Weights of a small CTC audio transcriber.
Training: 7900 steps, batches of 128.
Data: 26041 training examples, 38.8 epochs.
Rows from block 3 of a small CTC audio transcriber, named by matrix and row number. Rows with one number belong to one neuron. Each number is 128 + 32 x the weight over its row's rms, rounded and kept within 0 to 255. All counts start at 0.
After each neuron's rows are labels from the 100 clips, of 14976, where the neuron reaches its highest value: "strongest on" is what is common among them. Only what is clearly more common there than usual is listed. The data: melodies that start on their tonic, played by one synthesised instrument.
# fc1: MLP up (model.blocks.3.mlp.fc1.weight, 1024x256), inputs 128-255
# fc2: MLP down (model.blocks.3.mlp.fc2.weight, 256x1024, transposed), outputs 128-255

fc1.257 [147 104 132  25 148 167 136 133 153 150 119 123 194 155  91  79 145 153 157 150 104 109 163 121 116 109 156  94  76 179  75 128 172 147 135 129  82 120 139 172 136  49  96 156  90 146 158 111 183 128 179 152 111 110 184 126 144 137 109 112 105 122 102  87 104 127 127  77 107 102 129 128 106 127 132 125  79  99 139 158  60  94  89 160 115 131 195 119 136 105 147 144 139 167 158 187 149 166 146 158 112 197 114 204 133 126  80  98 192  95 110 186  88 101  81 178  93  89 155  95 126  99 126  85  89  64 100 130]
fc2.257 [168 146  45  96 157 118  61 155 119  97 117 113  75 160 199  50 151 161 115  67 126  81 149 170 111 148  92 142 111  97  91 142  86  85 121 162  95 128 154  98 135 139  79 161 105 131 171 139 144  85 146 109 131  94 192 137  98 117 104  77 146 144 110 125 190  90 122 106  86  68 180 101 200  85 170 131 139 111 130 111 133 173  79 165 192 116 100 121 168 167 152 133 119 136 121  58  78 133 152 120 150 204 149 138 153 151 160 190 141 101 172 139 116 113 120  81 129  98 122 143 104 133 131 150 122 146 135 149]
strongest on: the note D; bell-like

fc1.13 [130 139 104 136 128 131 136 105 160  75 128 131 120 176  96  89 102 197 130 146 189 148 133 155 108 160 120 111  99 124  93 118 113  82  88 138  87 154  78  89 125 117 174 255 198 154 157 142 152 241 117 214 121  71 122 156 110 131 133 136 100 135 183 142 126 121 102 123  90  74 169 107 135 140 144 154 184 126 118 127 130 154 132  93 149 147 172 123 144 121 111 129 120 153 149  81 160 156 155 150 105 121 162 121 131  92 103  92 125 214 130  81  60  87 151 104 152 111 140  97 129 140 118 122 164 168 122 151]
fc2.13 [167 133 150 157  96 116  49 149 137 151 110 133 123 121  72 155 166 134 125 146 114 120 130  62  76 117 128 152 134  85 143 102  80 100  97 105 125 144 168 174 133 198 155 217 128 197 157 199 171 208 192 171 135 165 115 145 166 117 177  74 149 104  81 129 147 113 113 140 187 161 139 172 147  92  87 111 103 131 144 125  78 123 119  96 110 100 121 158 123 107 139 161 126 153 110 121 128 149  88 146  97  89  57 152 109 129 157 173  92 100 108 115 138 136 124 134 147  93 120 142  97  90 159 157 142  89 173 112]
strongest on: the note A#; bass guitar-like; tonic: A#

fc1.286 [167 109 110 120 190 129 149 125 154 168 146 177 127 133 161  58 146 117 126 134 111 128  63 150 118 116  82 153 104 113 100 130 137 139 167 118 129  88 104 154 105 137 111 151 149 117 169 141 114 110  87 137 128 141 145 169  79 139 156  99 138 135  47 114 155 140 140 172 165  84 150 189 135 175 143 115  87 119 159 117  79 131 183 154 160 193 129 100  98 115  97 127 153 124 140 156  86 143  92 121 122 151 132 195 121  80  94 136 145 132  96 167 117  67  95 132 123 107  52 129 163 144 142 123 124 124 105 205]
fc2.286 [127 150  54 108 121  94 142 101 149 172  66  50  99 167 135 159 150 107  67 140 130 127 146 167 166 176 161 176 132 171 160 112 149 111 105  98 163  74  99 126 133 106 105 109 123 134  92 106 111 130 114  92 127 102 108 104 102 153 143 122  83 110 192  76 156 122  85 131 123 113 150 112 194 109  94  94  80 169 135 127 170 133 110 144  81 124 136 124 172  79  83 140 154 123 151 122 162 165 121 189 151 101 175 132 129 114 102 158  82 169  86 201 134 186 144 173  87  99 145 122 125 155  73  98 126 184 115 116]
strongest on: sine tone

fc1.420 [ 66 154 128 121 169 115 163 144 149 157  74 181 161 154 109 162 133  89 227 106 153 159  96 104 144 130 122 123 109 202 104 156 156  82 141 154  87 144 141 126 146 164 112 130 151 115 132 120 135 102 192 120 158 125 151  96 168 122 156  72 120 103  78 155 169 114  77 139  97 115  68 162 119 138 100 171  89  62  96  98  94 151 127 105 108 130 147 158 105 127 164 106 133  97  94 122  93 151 172 103  77 115  92 109  83 110  92 127 109 129  87  83 110 116  86 153 139  98 155  54  59  70  55 101  42 128 103 112]
fc2.420 [ 71 122 122 158 150 113 147 126 121 106  84 118 157 111 132 158  31 180 166 131 147 162 151  81 134 117 124 116 113 158  83 121 152 105 126 144 148 142 166 122 151 166 139 140 189  92 134 186 134 134 130 143 178 112  68 164 160 127  66 156  74 126 161 149 168  94 114 184 129  94  79 102 106 152  89 141 189  97 120 130  72 136  91 120 162 100  93  67 140 141 170 106  66 100  70 121 110 128 168 155 105 135 148 113 124 118 134 129  90 130 103 114  81 127 157 143 178 105 146 131 159 181 149 125 120 163 115  87]
strongest on: the note A#; tonic: A#

fc1.173 [132 130 167 135  78 116 167 140  95 114 126 111 133  28 100 134 112 107 100 139 136 100  91  85 107 150 144 134 122 189 114 133  98  98 112 113 131 153 126  79 137 131 150 115 142 124 129 114 189  87 203  95 164 136  55 109 145 140 174 103  95 167 114 161 130 211 142  98 181  85 151 134 163 140 163 166 153  85 154 128 104 110 119 162 106 110 127 105 148  98 144 140 124 177  86 151 148 162 126 152  95 169 174 123 159 179 154 166 175 150 144 136  95  58  70 114 120 154  89 233  72 155  83 154 127 109 135 110]
fc2.173 [ 99 182 132 165 173 164  95 143  89 119  97 178  59 176  97 107 110 144 138  81 118 146 188 166 123  98 137 165 123  69 103 140 144 160  95 116 141 156 122  84 107  87 115 129 147 119  83 115 124 153  97  94 111 151 156 130 188 161 104 109 196 125 104 182 142 118  74  73 140 115 145 132  75 107  70 138 153 101 152 122 108 159 129 112 136 110 111 122 127 101 140 117 130  73 159  80 115 109 206 124 149 123 105 127 139 122  51  81 170 126 154 159 165 142 110 137  54 108 104 144  82 127 110 148 105 164 102 140]
strongest on: the note D; tonic: D

fc1.71 [ 82 107 177 122 129 104  79 103 179 139 146 158 120 208  88 128 144 143 179 116 147 146 131 184 148 180 124 114 149 138 155  92 121 125 155 100 116 143  91 139  87  87  87 155  65 213 130 103 159 160 148 120  67  77 180  50 117  94 167  62 112 155 145 106  90 128  88 146 109 116 138 117 118 188 157 145  82 170 149 121  86 101 121 178  91 138 147 128 136 129 110 164 157 120 129 121 139 148 133 133 107 157  84 141 149 136 131 103 123 124 116 136 103  95 125 131 127 100 148 125 169 106 115 154  45  83  60 165]
fc2.71 [173 128 127 174 125 173 131 180 171 142 162 118 134 149 101 112 151 173 132 128 111 150 115 160  97 222 115 175  90 114 163 126 100  99 156 116 107 132 153 166  99 147  62 155  58 166 134 158 180 116 192 126 110 133 137 113  68 147 179  91 119 105 135 133 104 115 104 117 182  97 146 141 108 164 180 111  63 153 158  95 127 115 155  85 157 118 138 243 129 118  84 157 119 171 139 122 134 124  89 108 112 177 140 107 117 155 156 146 124  97 100  45 150 109 109 128  83  83  44 104 109 140 111 138 104 165 119 154]
strongest on: the note F; bass guitar-like; tonic: F

fc1.54 [ 70 105 129  98 142 169  79 130 147 167 115  99 180 126 130 130 109 125 140  93  95 169 175 165 118  85 147  79 131 127 127 130 147 121 163 121 113 184 101 113 154 149 144 150 147 132 145 154 183 127 177 122 174 126 138 110 129 105  80 114  48 142 112  93  88 108 120  63 113 142  94  81 172 255 123 122  70 122 132 122 135 100  79  98  20 140 116 158 140 129 126 109 162 170  93 133 169  78 163 122 147 130 116 101 152 102  88 136 130 110 135  83 112  77 154 106 110 137 140  43 120  69 123 121  53 105  88 135]
fc2.54 [133  95  70  97 118 175 136 175 167 134 114 124 150 147 116 133  60 163  89 106 168 128 139 165 139 102 103  98 130 133 153 159 125 159 122 140 163  95 123  70 133 165 117 114 147 107 168 192 134  87 157 146 182 148  78 136 135 114 146 207  80 159 128 120 136 122  75 123 114 180 185 142 101 177  94 193  95  82 154 133 175 141 122 200 106  56  90 167 130 197 137 115 124 155  96 105 153  75 140 109 150  69 148 133 162  93 101 132 137  79 144 156  98  85 108 138 168  52 157 109 169  95 132  76 102 155 155 104]
strongest on: the note D; the note A; reverberation; tonic: D

fc1.176 [133  68 144 144 150  88 111 172 162 142 101 138 171 173  74 114 180  86 109 125 140  98 163 149 124 169 118 118 134 139 114 134 167 138 113 157 105  85 129 123 136 104 158 127 105 142 151 121 103  97 119 144 152 157 133 164 132 135  70 109 148 213 115 153 185 154 213 129 158 151 158 115  76 176 150 135 127 148 148 150 107 120 113 156 114 116 174 119  60 104 130 119 100 171 133 136 129  93 133  65 122 114 106 152 150 120 107 125 174  95 123 183 105  89 113 178  50 122 153 111 119 156 153 109  59  62  85 139]
fc2.176 [117 138 127 157  81  91 119  90 118  66 131 156  81 122 128  68 133 117 101 150 131  53 138  78 115 137 110 134 164 123 118 158 154  93  82 131 147 114 101 156  92  91 154  81 117 146 130 105  85 114 120 142 121 157 131 125 149 157  90 156 202 114 134 123 114 206 165 144  80 137 136 215 173 112 132  97 126 122  90 189  81 164 107 177 140 130 155  72 112 114 155  94 111 132 153 121  96 129 138  88 142 178 120 164 105 161 179 153 157 188 192 148 130 125 190  81 126 139 143 132 102 182 165 146 150  98 151 165]
strongest on: the note D; bell-like

fc1.393 [126 174  85 120 192 152 167 144 110 145  96 135 128 143 117 133 138 188 139 137 134 144 142 168 157 174  73 208 131 131 186 145 135 106  76 151 107 121 129 119  91 158 140 164 128 179 169 112 153 141 168 155 125 136  97 179  88 112 167  94 125 113 135 103 143 139  44 155 135 100 169 156 140 171 100 163 109  49 119 103 125 150 122  91 117 125 130 145  95 140 178 139 118 145  95 119 116 145 121 140  60 148 105  88 157 156 116  91  98 105 120 118  87  82 125  93 126  80  91 175 128 130 106  93  85 103  94 146]
fc2.393 [160 112 107  67 117 123  96 107 160 135  85 132 114 116  85 132 214  77 161 134 103 131 121  71  97  90 216 153 106 185 106 165 119 116 137  57  85 101  99 157 128 135 143 103 167  83 143 119 122 204 165 147 131 130 186 116 144  88  65 124 133 126 180 183 104 105 152  44 134 116 144 122 156 140  84  57 164 159 116 116  84  74 109  85  62 121 125 163 175 121 114 164 120 100 130 118 143 147 156 165 125 114 189 137 103 154 122 186 183 102 111  71  85 148 169 155 106 111 143  84 137  84  90 140 168  98 150  89]
strongest on: the note G#; pace: fast; staccato; tonic: C#

fc1.372 [ 76 154 146 171 125 140 139 166 175 118 117 131 219 167 145 168 122 155 138  94  82  93 133 145 212 145  68 118  89  81  93 113 169 153 159 142 110  96 108 163 175  66 161 108 102 149 124 108 114 101 102 192 152  96 148 122 133  93 159 114 154 123 112 135 123  86 111 103 148 152 102 186 137 214 154 182 101 105 195 170  80 109 126  95 132 139 105 164 129 166 138  84 137 121 129 132 109 149 122 150 124 174  68 164 125 130  87 139 125 145 106  96 122 113 138 128 119  55 139 102 150 129  94 103 101  88  70 160]
fc2.372 [149 133 100 108 157 106  74 141  82 138 126  93 129 113  78 110 129 100 167 137 156 164 123 124 121 121 110 157 110 166 157 101  88 155 172 102 161 125 132  93  92 192  81 146 173 146 127  92 118 129 196 102 105 134 139 148  23 168 140  83 116 137 139  89 155 195 101 164  97 166 121  72  89 118  91 143 110  98 133  72 165 198 135 156 174  38 128 119 128 130 121 154 198 141  99 130 134 140 181  86  75 152 118 101 131  85 161 132  92  63 139 144 139 165 125  83 123 145  99 119 145 115 146  82 100 178 180 154]
strongest on: sine tone; flute-like

fc1.168 [129 180  80 104 146 147 138 132 118 183  82 133  82 136 135  93 139 107 171 167 114 203 119 170 114 159  83 124 119 169 132 133 116 113 103 104 150 103 126 191 104 122 137 168 188 138  86  36 198 186 145 164 137 157 141 178 106 107 173  66  42  96 148  91 123 152 132 146  85 118  90 124 169 133 141  76  77  58 101  68 105 117 110 126 134 169 135 178 137 122  95 136 145 131 162 128 147 191 114 175 145 128 147 140 118  97 110  77 141 105 106 157 125 122  87  56 147  89 116 132 156 123  90  98  87  94  76 141]
fc2.168 [135 124  95 144  82  91 171 141 142 104 170 167 104 116 141 120 183  71 100 167 119 142 139  88 119 147 143 127 121 111  89 147 163 105 129 104 130 136 115 127 119  87 138 122 127 118 139  79 126 180  98 150 109 178 108  29 114  95 145 114 146  29 163 112  87 138 187 139 152 110 116 186 150  88 187 121 151 134 159  98  59 100  68 152 117 209 146  90 171  92 126 110 130  86 126  82 114 106 102 183 139 123 141 163 123 108 146 171 108 155  50 154 134 124 186 150 132 128 126 122 133 134  95 121 140 125 145 107]
strongest on: bell-like; tonic: F; tonic: E

fc1.706 [175 143 130  62 159 165 124 186 126 165 108  93 151  94  84  88 165  87 153 120 107 130 135 134  89 136 138 100  96 142 103 101 128 173 122 153  60  87 126 140  95 134  86 156 145  61 147  72 121 132 193 154 151 154 152 157 123 134 144 126 100 132  40 143  94 130 197  22 131 137 136 109 181 104 126 147 104  91 135 136  84 134  80 174 139 123 194 142 129 128 140  99 172 113 133 171 137 186 168 155  65 178  80 177 131 117  89  95 117  97  89 138 138 130 116 111 115 115 158  90 124 129 143 140  74 105 104 140]
fc2.706 [125 169 127  98 163 151 132 163 116 117 128 154 117 103 148  84 109 201 107 123 136  63 130 126 110 114  76  86  90 138 117 168  87 154  69 141  65 118 126 171 109  65  77  85 136 120 126 115 103  50 152 122 101 107 189 196 111 122  71 173 186 172 134 121 171 118 113  97  99 131 155 184 165  95 116 131 111 118  83 178 123 104  93 139 154  93 131 136 141 137 152  97  80  91 111 122 128 168 171 121 128 176 105 122 145 132 166 160 154 119 128 156 137 134  81 127 102 131 181 107 136 135 171 155 123 171 140 144]
strongest on: the note D; the note A

fc1.4 [194 149 111 140 161 162 133 111 102 117 176 182 108 118 150  82 131 154 173 162 188 144 101 161 139 143 123 156 120 106 117  94 114 114 128 142 112 150 131 129  82 173 126 182 129 153 200 120 150 160 163 166 109  86  97  95 101  90 167  53 108 118 147  65 105 144 110  82 110  76 135 136 149 142 143 159 153 102 133   9 111 175 152 108 127 224  92 147 139 155 165 100 167 154 131 134 118 110 135 145 161 133 150 104 153  93 100 112 160 125 146 111 148  83 135 123 158 126  83 139 111  78 131 150 126 142 106 150]
fc2.4 [124 117 127 111 140  94 151 144 134 173  69  55 154  81  65 140 138 130 114 174  81 149 152 108  50 104 143 152 109 166 157 120 151 140 160 149 135  98 149 140  89 154 147 112 189 120 100 104 132 126 115 132  81 136  93 147  95 147 137 129 133 163 128 108 139 205 180 120 165 186 160 106 134  89 137 124 115 181  60 158 116 119  98 123  97  86 116 127 121  76  60 152 144 155 127 117 171 176 134 127  66  85 124 128 111 145 183 183  91  92 108 148 111 167 126 164 122  99 150 110 149 163 175 104 153 114 144  88]
strongest on: organ-like

fc1.321 [164 131 183 110 115 125 100  82 107 148  68  93  99 159  95 186  83 106  90 143 100 117  65 123 144  72 151 141  87 165 128 105 118 108 142 125 150 133 110 104 148 104 116  90 110 165 115 139 131 126 109 182 168 124 134 135 128 161  32 149 191 178 150 137 127 115 153 176 132 123 103 173 106 116 104 112 117  82 119 129 134 169 157 212 188 143 163 139 119 133 109 174 156 178 106  59 100 147  73 101 151  96  75 102  63 134 128  90 163 138 108 162  90  83 117  87 120 111 155 118 116 144 130 162 105 118 113 125]
fc2.321 [ 84  85 112 175 108  91 158  87 174 149 120 169 133 137 142 119 151 123 152 145 162 157 173 146 119 158 158 117 150 154 135 133  86 169 121 130  89 138 112 106 132 129  99 143 117 119 166 132 115 104 131  50 131 192 142  79 131 155 198  95 117 141 141 168 161 169  69  88 112 112 200 129 135 120 107 111 120 146 108 126 119 108 100 124 124 126 122 114 129 126 139 117 172  84  97 166 154  70 153 112 137 113 162 122 176 130 162 212 135 123 129 106 139 166 102 153 159  79  91 114 118 124 147  71  85 164 151 183]
strongest on: sine tone; tonic: C

fc1.454 [121 159 142 112 153 182 172 127 130  99 186 153 143 130 117 147 106 157 157  87 109 137 133 198 177 153  54  90  79 132 104 134 201 195 174 166 153 143 137 136 134  74 130  98 117 104 132 104 120  96  85 141 139  84  78 111  88  99  84 131 107 144 105  85 116 140 116 121 110 112 124 141  91 172 155 195 140 100 153 113 122 175 152  88 131 148 147 135 113 130 121 131 127 130 152 138 127 132 126 103  93 153 141 130 122 115 136  86  99 164  83 161 101 107 127  92  95 126 129 115 143 180 130 107  81 159  89 195]
fc2.454 [134 105 139  89  86 123  76 185 104 141 157 133 130  53  87 183 132 112 140 128  89 129 136 111 145  94 132  79 127 110 160 126 142 179 175 159 170 160 181 171  75 179 165  66 103 117 153 111  94 104 135  95 124 212 149 120 109 140 123 124 156  91  69 180  76 132 123 149 177 186  85 122 140 149 108 140 104  80  52 114  76 144 108 146 143 117  84 104 142 157 159 146 160 111 131 173  97 113  90 122 136 156 114 144  99 129 149 114 148  42 104 137 169 166 128 137 117 158  77 172 130 103 148 109 190  68 150 103]
strongest on: the note G#; the note D#

fc1.426 [154 178  75 135 141 158 140  94 170 152  89 146  91 154 173 140 136 135 165 121 179 190 163 159 124 196 170 167 112 193 125 105 161 123 148 128 116 146 108 144  80 124  74 181 206  47 120  76 145 113 133 205 138  70 112 121  61 127 167  86  91 116 155  77 139 151 140 140  56  85  94 112 128 111 160 131 107  97 139  90  82 139 133 114 135 166 137 130 101 109 133  91 152 141 124 134 147 127 162 110 110 186  62 146 172 108 112  95 117 103 127  99  84 100 138  82 108 132  83 157 130 138 130 144 132 159  82 124]
fc2.426 [125 198 153 168 107 118 128 115 183 178 105 125 156 119 104 151 174 150 165 116 114 154 187 141 202 168 109 148 109 132 119 152 112 146 152 106 180 134 142 114  91 118 107  85  94 128 137 127 118 132  98 145  94 167 122 112 118 179 184  92 159 172 180 167 119 162 115 174 171 165 121 162 128 158 193 130 120  99 169 123  99 128 144 142 134 100 140  68 137  80  83 116 170  61 117 131 204 165  91  88  85 141  82  65 101 124 102 139  63 118  95 163  65 118  99 137 160  83 106 161 158 124 147 159 103 118 163 117]
strongest on: bell-like; tonic: F; tonic: E

fc1.739 [155  92 131 138 154 110 144 142 175 158 146 143 143 204 161 113 129 177 166 117 124 134 139 177 122 146  82 175 166 142 164 139 119 115 161 102  93 144  86 119 117 121 143 111 101 169 108  73 165 127 117 133 133 132 222  88 165 152  95  56  96 150 106  65 141 110 134 165 127  96 101 111 142 131 161 157  88 122 147  59  99  89 157 164 115 164 138 183 169 137 110 114 194  84 173  92 153 162 143 126 136 162  95 175 173 132 125 133  98  94  65 147 121 114 119 134 132  88  98  90 118  71 129 140  36  67  73 185]
fc2.739 [169  65  55 136 151 134 150 143 131 131 129 135 104 152 106 147 141 198  80 110 146 127  91 146  89 153  74 129 133 140 192 166 128 117 146 118 102 138 106 125 132 125  92 132 121 185  99  85 117 171 123  81 111 189 112  73  87 118 200  99 125 101 128  70 154 211  51 130 112 116 182 121 124 152 141 126  35 173 117  94 164 133 173 111 122 104  72 135 110 152 109 162  58 123 170 148 170  98 105 110 119 115 186 135 113 181 212 115 133 100 141 122 148 103  99 150 129  98  74 127 171 156 108  82 105 107 106 169]
strongest on: sine tone

fc1.695 [127 106 164 149 149 139 137  96 127 158 128 182 193 153 115 111 163 155 181 123 115 113 148 154 150 135 115 126  84 131 149 136 116  96 163  58 110  97 109 155 129 125 136 137 123 158 130 143 137 161 176 122 144 198 155 169 152 129 155  56 117 115 108 110 150 100 141 146 173 100 121  84 112 152  97  98 121 139 172  69 113 135  99  64 129 208 119 125 125 101 112  82 162 117 142 166 175 141  95 110 147 153 102 124  97 101  21  99 121 181  76 113 117 106  73 145 139 116  92  94 128  94  82 149  93  58  99 124]
fc2.695 [137 122 146  94  88 152  80 100 139  97 130 152 119 162 152 141 126  94 114  79 157  64 104 133 164 127  89  96 137  81 141 107  79 156 141  96 182  72 146 134 139 139 113 130 167  96  96 139  87 135  72 131  81 148 125 152 149 106 158 120 199 136 152  87 156 147 196 127 183 124 130  88 205 138 105 110 121 114 104 141 162 161 121 135 139 134 127  80 102 166  72  97 170 111 182 155 140 126 116 140 112 118 147 122 100 134 137  98 145 137 177 173 151 144 150 137 152 117 118 190 134 130 101 112 159 120 194  90]
strongest on: sine tone

fc1.531 [143 131 142 134 128  51  91 154 108 117 120 158 145 157 201 160  74 151 116 107  94 129  75 140 130 155 131 100 131 158 145 121 125 149 158 106  93 136  55 116 172 124 113 135 109 146 119 107 145 132 115 169 150  54 122 145 123 165 148 149 139 158  92 129 132 124 142 153 201 137 151 171 138 127 109  63 134 119 109 159  72 125 107 172 151 164 168 101  97 107 108 153 156 114 127 166 142 101  93 145 192 105 130  90 198  69 154  71 239 129  89  79 116 143 118 116 122 138 161 122 145 173 119 129  86 115 146 183]
fc2.531 [ 83 105 137 152 110 159  93  92 179 133 113  99 174 140 107 150 215  63 120 144 209 123 132  74  99 151  98  94 130 132 108 131  85 107 124 178 116 124 178 141  98 133  93  75 124 118 137 158 113  51 141 100 180 195 136  66  95 177 126 143 141  82 135 171 112 116 130  94 135  75 155  81 158 137 148 140 140 133 104 104 132 141 148 109 139 100 121 140 170 151 154 104 120 153 125 129 184 110 172  94 137 161 123  74 107 148 202 221 137 112 166  90 138 155 158 151 120  95 126  85 116  81 137 101 105 114 145 121]
strongest on: bell-like

fc1.487 [132  89 145 129 186 174 106 127 100  91 148 180 104 166 147  91  86 157 160 106 135 117 154 122 108 159 124 174 107 143  75 140 154 145 148 169  86 162  99 114 114 168  82 178 148 130 195 147 148  99 163 138 175 107 119 125 100 116 152  61  95 134  80  65 138 151 137  75 120  57  97 195  94 143 184 123  86  82 143 133  83 146 101 159 124 185 159 146  92 114 159  51 149 166 118 142  82  82 163  98  98 183 152 165 177 117  94 121 132 156 145 112 133  39 144  90  67 130 136  88 114 123 146 138  79 145  86 233]
fc2.487 [ 86 181 101 104 123 114 161 106 137 209 141  60 155 100 179 147 146 118  78 115 113 158 105 131 164 129 123 163 112 149 153  83 102 134 179 135 133 104 118 106 102  79 118 110 144  95 110 148 155 127 104 118 112 119 111  99  67  99 157 152 156 185 178 108 178  61 118 167 158 129 180  81 124 104 145 109 118 158 187 101 195 150 164 118  83 117  91 119  99 101  96 149 177  76 151 149 193 150 109 145 115  69 113 132 138 119  78  89 144 138  99 178  93 136  82 186 169  83  86 160 171 133 104 162 156 148 172 113]
strongest on: the note D; tonic: D

fc1.166 [123 166 190 104 140 111 139 140 119  97 170 145 177 147  92 142 131 118 210 155 153 186 103 122 113 183  96 131 131 152 150 102 114 119 167 144  84 102 103 117 130  94 141 115  68 173 186 108 128 116 137 119  62 111 192 116 106 106  79  45 125  94 143 115 110 122 152  81 163  89  79 143 101 168 215 113 127 110 167 103 186 141 148 109 144 105 152 164 170 130 144 164 129 191 126 148 128 172 180 101 101 126  97 105  80 142 119 119 163 119 108 121 139 135  42 162 135 140 133  99  64  67  96 124  62  83 100 123]
fc2.166 [135  83 171 114 191 151 180 142 102 166 114  72 163 147 153 123 138 154 172 106  67 156  55 183 148 146 134 143  95 148 171 173 121 123 145 113  93 119 108 104 141 153 121 105 146 134 115 133 138 148 146 153 126 117 152 146 125 148 129 160  73 151 135 173 131  95  10 112 174  91 169  91  99 155 132  66 139 109 122 128  86 146 190 101 134 125  89 131 176 128  87 178 163  82 141 136 152 193  87 160  66  87 114 111  96 123 130 137 118 117  77  82 132 126  93 178 141 117  95 130 177 103 142 149 122 189 152 132]
strongest on: the note G#; the note C#; tonic: G#

fc1.405 [104 126 117 151 142 104 137 108 137 143 105 134 180 161 125 151 133 150 154 155 123 130 102 123 144 115 145 114  91  92  81  30  94  74 122  79  75 112  63 119 115 111 122 128 138 124 149 104 114 133 147 149 154 115 154 103 103 109 124  85 110 159 106 143 102  92 158 131 171 132 133 145 148 143 142 165 106 122 201 130 141 117 156 139 129 166 148 141 147  72 145 115 147 147 130 163 124 111 154  96 140 189  86 138 167 130 124 141 112 158 130 125 125  98 158 134  81 127 136 107 135 148 118 143  99  92  45 138]
fc2.405 [160 176 144 166 160 124  97 122 115 129 101  76  90 111  96 122 153 105 127 150 184 115 120 172 160 155 118 221 194 192 196 158 189 172 170 182 158 162 176 182 105 147 126  89  87 138 115 135  82  95  93 136 109 110  98 102 135 123 132  99 164 113  92  82 133 163 158 114 138 149  95 167 138 138 145  97 144  88 108 130  90 113  55  78 110 110  66 164 135  96 135 137 169 150 113 110  88 113 167 120  98 129  79 153 137 132 152 137 130  86  80  96 136 143  93 124 137 105  93 160  66 115 198 118 158 171 159 119]
strongest on: the note A#; tonic: A#

fc1.102 [152 119 102  68 155 168  95 158 124 199  87  99 131 125 106  77  64 135 121  91 101 211 107 165 123 104  78 107 112 150 132  97 151 137 151 111 128 174  73  97  97 105 110 114 194 161 110 134 130 115 160 123 177 140 131 133  98 109  94  87  55 169 132  70 105 135 112  97 116 125  91 100 125 188  74 143  66  91 146  65 176 145  91 132 140 133 120 180 141  98 127 105 210 129 136 143 150 162 128  94  82 128 143 105 177  76 107 101 130 102  93 147  89 127 142 110 173  93 172  65 131  63  98 112  38 100  77 167]
fc2.102 [129  97 130 183 140 124 106 123 126 128  81  83 112 163  89 132 186  85 147 108 109 178 154 119 110 189 152  76 126 104 118 137 107 120 101 131 178 140 162 158 143 158 120  99 116 106 128 136 122 113 162  94 110 180 114 138 144  95 164 192 101 148 146 149  39 157 146  83  85 158 160 154 110 124 132  80 115 141 130 144 186 152 105 156 101 104 128 175 132 149 114 183  63 148 127 134 107 153 139 116 178 148 152 120 130 157  80 138 101 160 126 111 112  54 165 159 118  83 137  53 159  92 136 157  68 102 142 143]
strongest on: the note D; bass guitar-like

fc1.433 [144 148 135 158 164 135  93 159 155 139 121 202 139 161 110 169 117 138 205 167 168 153 144 119 110 118 167 152 115 146 143 137 130 113 143 151  75 166 137 146 141 188 137 150 146 136 109 113 100 115 115 122 170 117 112  94 101 136 180  56 128  78  64 109 155 177 195 112 125 148 102 126 104 117 148 113  90 124 133  47 137 124 135 126 140 113 124 142 102 138 113 126 164 132 102 110  99  93 183 118 127 164  67 113 119 123 115 146  41 112 153 109 204 120  79 161 135  65 133  86 121  31 145 138  70  74 113 102]
fc2.433 [139 191 138 165 165 116 168  69  87 117 104 121 124  75 150 144  65 159 153 203 103 100 132 115 135 133 143 134 134 145 101 141 182 125  89 172  91 139  80  95 133 143 145 142 148 165 132  80 116 150  86 149 178 149  46 106 129 157 121 173 113  82 163 134 117 181 119  91 116 147  81  89  59 142 136 103 201  91  76  98 129 134 101 113 136 103  93 110 130 140 119  80 123 131 131  81 130  69 184 117 107 101 148  99 110  93 136 119  92 132 139  79 210 147 113 131 157 130 139 131 161 135 150 105 111  84 107 111]
strongest on: sine tone

fc1.689 [129 163 177 166  84  88 130 176 120 141 176 134 137  73 133 124 114 137 123 107 107 107  83 175 127 186  76 122 128  86 162 116  91 115 158 126 166 112  78 108 115 108 144 119 191 121 130 129 113 142 113 146 127 114 192 130 128  79 144  95 161 107 133 123 100 109 130 143 112 159  92 181 210 162 105 115 182 135 167 102 127 104 134 112 195 130 160 157 119 165 138  95 191 133  96 103 115 160 122 147 109 121 123 154 103  60  98 149  54 112  78  93  90 159 139 122 172  58 166  98 176  97 138 125  66 110 131 116]
fc2.689 [121  82 111  78 169 101  99 107 103 128 128 115  92 189 136 134 207  66 138 112 158 200 186  87  72  84 183 137 136 156 128 139 144 165 124 142 126 127 172  90 124 166 105 170  90 114 132 123 148 115 167 109  92 130  39 139 114 137 122 161 129 121 139 127 131 193 121 126 145 159 129  88  55  88 154  87 113 113 121 166 146 160  96 196 120 136 153  95  61 118 120 186 128 127 107 121 164 105 121  82 100 152  87 111 127 116 173 106 153 121 156 141 133  80 112 135 100 134 118 141 111 170 175 131 179 182 143 145]
strongest on: sine tone; bell-like